config = dict(
    noise_aug=0.002,
    targets=['scale'],
    widths=[192, 240, 288],
    am_softmax_scale=16,
    beta2=0.999,
    one_sided=False,
    batch_size=256,
    lr_schedule='cosine',
)
Rows from block 5 of a small audio embedding model, named by matrix and row number. Rows with one number belong to one channel. Each number is 128 + 24 x the weight over its row's rms, rounded and kept within 0 to 255. All counts start at 0.
After each channel's rows are labels from the 100 clips, of 14848, where the channel reaches its highest value: "top examples" is what is common among them; "loudest" is the band of the loudest frequency at the time of the peak. Only what is clearly more common there than usual is listed. The data: melodies that start on their tonic, played by one synthesised instrument.
# convs1: first pointwise conv (model.blocks.5.convs.1.weight, 240x240x1), inputs 96-143
# convs3: second pointwise conv (model.blocks.5.convs.3.weight, 240x240x1, transposed), outputs 96-143

convs1.233 [135 100  93 130 105 128 143 117 153 153 140 108 155 161 167 162  99 131  80 152  92 118 127 131 117 122 108 159 159 129 107 123 145 148 126 128 115 184 162 143 160 162 145 127 119 115 107 105]
convs3.233 [141 131 131 124 215 120 115 142 131 113 132 118 108 110 146 136 180 150 207 129 123 128 136 127  83 155 117 151 105 121 129 135 147 150 133 121 132 121 175 122 127 128 110 151 101  87 132 130]
top examples: the note E; tonic: E; the note B
loudest: 250 to 500 Hz

convs1.152 [136 133 150 134 127 128 109 109 116 150 161 143  93 123 136 153 136 116 153 124 180 108 153  99 102 136 134 129 170 125 123 138 127 145 141 126 147 164 127 130 135 161 113 131  93 140 135 118]
convs3.152 [115 100 167  96  73 114 115 136 161 144 125 110 153 110 117 133 141  98 124 128 129 117 183 153 135 129  95 130 141 127 142 143  65  77 155 147 129  61 141 144 121 140 140 152 144 104  96 113]
top examples: the note E; the note D; tonic: D
loudest: 250 to 500 Hz

convs1.70 [134 149 152 121 125 141 104 117 162 164 122 128 129 127 108 130 108 175 112  91 117 116 118 142 145 134 122 105 170 114 158 106 112  96 122  93 135 114 118 144  97 124 154 133 120 158 127 151]
convs3.70 [123  82 127 123 124 152 131  95 141 110 135 118 146 128 142 127 141  91  76 138 139  75 103 138 136 128 125 181 129 131 114 122 101 120 135 159 137 132 159 107 138 109 131 117  96 181 133  90]
top examples: the note F; the note A#; tonic: A#; square lead
loudest: 250 to 500 Hz

convs1.23 [136 134  94 142 149 100 131 140 128 105 150  87 101  90 129 103 165 134  93 110 133 125 182 120 136 122 123 142 155 144  96 135 133 156 119 140 168 135 112 138 132 133 130 156 100 134  94 119]
convs3.23 [176 104  45 123 107 137 127 141 146 130 173 117 125 122 143 178 134 107 139  81 107 130 114 127 147 150 137 167 147 145 124 137  89  79 116 125 126 134 128 117 161 151 156 102 132 129 133 110]
top examples: the note E; the note A; pace: fast; tonic: A
loudest: 250 to 500 Hz

convs1.19 [131 136 126  99 143 160 157 103 118 130 137  82 141 117  73  88 155 125 101 126 148 144 129 141 144 123 165  88 125 118 131 117 137 175 129 142 132 111 144 114 133 121 117 134  97 112 142 137]
convs3.19 [128 152 151 112 145 142  99 111 161 106 135 120 124 132 136 105 173 173 128 143 148 158 157 146 160 135  99  80 125 177  44 138 130 140 130 129 105 136 147 113 143 125 131 135 103 181  99 117]
top examples: the note F#; the note G#; tonic: F#; tonic: G#
loudest: 500 to 1000 Hz

convs1.230 [146 122 176 117  94 146 133 102 164  92 154 127 130 144 147  90 161 125 123 119 125 115 129 112 130 106 131 119 132 144 139 134 127 112 134 123 140 125 133 128 155 187 113 100 113 118 121 108]
convs3.230 [104 112 188 106 101 110 116 123 145 131 127 141 120 139 129  90 161 107 162 114  98 123 181 146 122 103 156 109 149 123 101 119 142  59 116  97 142 141 114 127 150 135 159 128 122 112 163 155]
top examples: the note A#; pace: fast; square lead
loudest: 250 to 500 Hz

convs1.185 [155 123 108  99 103 137 124 112 114 150 122 112  86 114 123 134 129 108 131 147 113 104 165  62 125  87 163 161 107  67 137 149 141 100  85 153 125 127 111 148 129 146 148 127 153 132  99 114]
convs3.185 [115 108  73  95 164 149 127 133 126 138 148  99 155  81  80 136 118 124 187 115 130 121 182 114 144 126 101 125 116 180  81 120 121 141 125  59  92 101  95 123 124 119 193 147 117 146 120  95]
top examples: the note G; tonic: G
loudest: 1000 to 2000 Hz

convs1.214 [119 125 135 144 118 123 113 121 129 101 108 103 127 122 127 156 129 100 150 125 150 141 157 107 135 109 135 125 114 132  96 100 127 148 113 124 117 153 108 159 103 103 145 131 127 152 137 123]
convs3.214 [136 136 130 118 158 106 109 109 128 141 125 159 150 199 110 139 134 131 103 162 152 157 128 162 162 141 152 114 141 151 135 135 123 131 140 163 131 168 166  92 146 137  93 110 117 135 119 102]
top examples: the note E; the note C#
loudest: 500 to 1000 Hz

convs1.108 [135 130 137  98 102 135 151 142 107 100 144 146 130  98  91 141  88 139 142 120 136 113 154 101 132 124 107 180 128 124 127 121 136  74 123 117 144 129 120 105  86 129 113 133 123 106 143 141]
convs3.108 [146 130 131 183 128 135 121 108  73 101 121 136 138  92 143 123 111 141 150 132 137 121 170  95 157 123 134 110 198  92 178 131 111 153 135 157 122 115  96 145 163 138 151 144 137 113 128 150]
top examples: the note C; the note G; tonic: C
loudest: 500 to 1000 Hz

convs1.61 [139 108 115 140 116 126 194 164 127 131 135 146 176 150 125 119 111 132 152 155 113  83 163 101 158 128 129 120 119 135 114 139 106 152 152 169  73 116 155 141 137 114 119 125 121 127 136 128]
convs3.61 [158 126 139 160 117 144 115 143 127 128 120 173 120  88 109 128 120 125 113 140 111 121 143 139 114 120 143 150 129 155 130  99  97  74 152 150 134 129 124 128 150 132 172 109 173 154 118 106]
top examples: the note E; the note G; the note A; tonic: A
loudest: 250 to 500 Hz

convs1.149 [132 167 118  72 111  93 157 118  86  87 117 117  96 161 126 116 159 131 135 153 154 126 108  67 140 112 138 133 137 125 128 158 150 136  95 188 149 107 104 158 100 136 122 131 113  97 100  94]
convs3.149 [103 134 122 151 112 135 109 167 118 154 128 150 130 125  90 120 112 124 149 120 104 120 109 141  87 144 129 172 140 120 165 105 132 151 104 160 158 145 146 142 125 106 118 117 129 122 101 109]
top examples: the note C; the note F; tonic: C
loudest: 1000 to 2000 Hz

convs1.60 [118 131 159 130 120 139  92 152 147 127 166  82 126  71 127 129 155 121 137 129 144  63 141 124 112 135 125 143  75 117 117 151 113  40 102 111  92 122  91 101 124 108 167 144 141 163 195 132]
convs3.60 [103 172 130  79 144 119 123 141  73 103 128 152 133 143 163 139 132 129 130 130 124 138 144 121 118 129 142 124 125 142  84 119 145 129 135 130 120 125 139 111 115 173 152 122 107 125  94 165]
top examples: the note F#; the note B; pace: fast; tonic: F#
loudest: 1000 to 2000 Hz

convs1.52 [137  89 106 169 171 108 159 153 122 144 122 125 106 150 104 118 116 129 161 138 187 107 142  85 173 124 131 146 160 119 132 119 194 158 110 114 153 126 121  75  91 117 150 102 177 102 105 124]
convs3.52 [124 116 152 118 104 125 124 116  75 168 153 104 103 109 142 127 145 117 131 112 120 132 123 119 140 109 145 120 148 125 122 126 156 150 138 178 131 155 138 110 125 142 101 144 156 143 115  93]
top examples: pace: fast
loudest: 1000 to 2000 Hz

convs1.150 [126 123 120 101 123 130  99 119 153 172 130 113 128 121 148 153 121 134 131 137 165 138  57 159 129 121 129 143 154 116 128 145  92 112 123 128  96 129 141  61 117 144 114 113 127 161 127 128]
convs3.150 [152  97 138 178 113  90  75 141 118 132 129 145 138 105 128 165 165 128  83 116 129 108 160  84 143 143 104 115 159 112 156  93 187 119 166 158 173 161 131 107  90 147 148 131 101 124 120 142]
top examples: the note D; square lead
loudest: 250 to 500 Hz

convs1.192 [126 119 131 122 156 136  66 105 104 131 112 129 135 116 119 135  75 130 145 162 154 158 144 165 126 162 122 128 139 143  74 137 116 140 119 107 107  85  77 139 127 148 140 132 134 127 114 107]
convs3.192 [109  38 137 102 112 131 117  83 134  68 126 123 150 106 135 123 133 103 115 154 148  96 100 124 118  59 128 115 128 129 107 110 133 101 135 117  69 129 133 161 122 109 129 161 128 145 127 129]
top examples: the note E; tonic: E
loudest: 250 to 500 Hz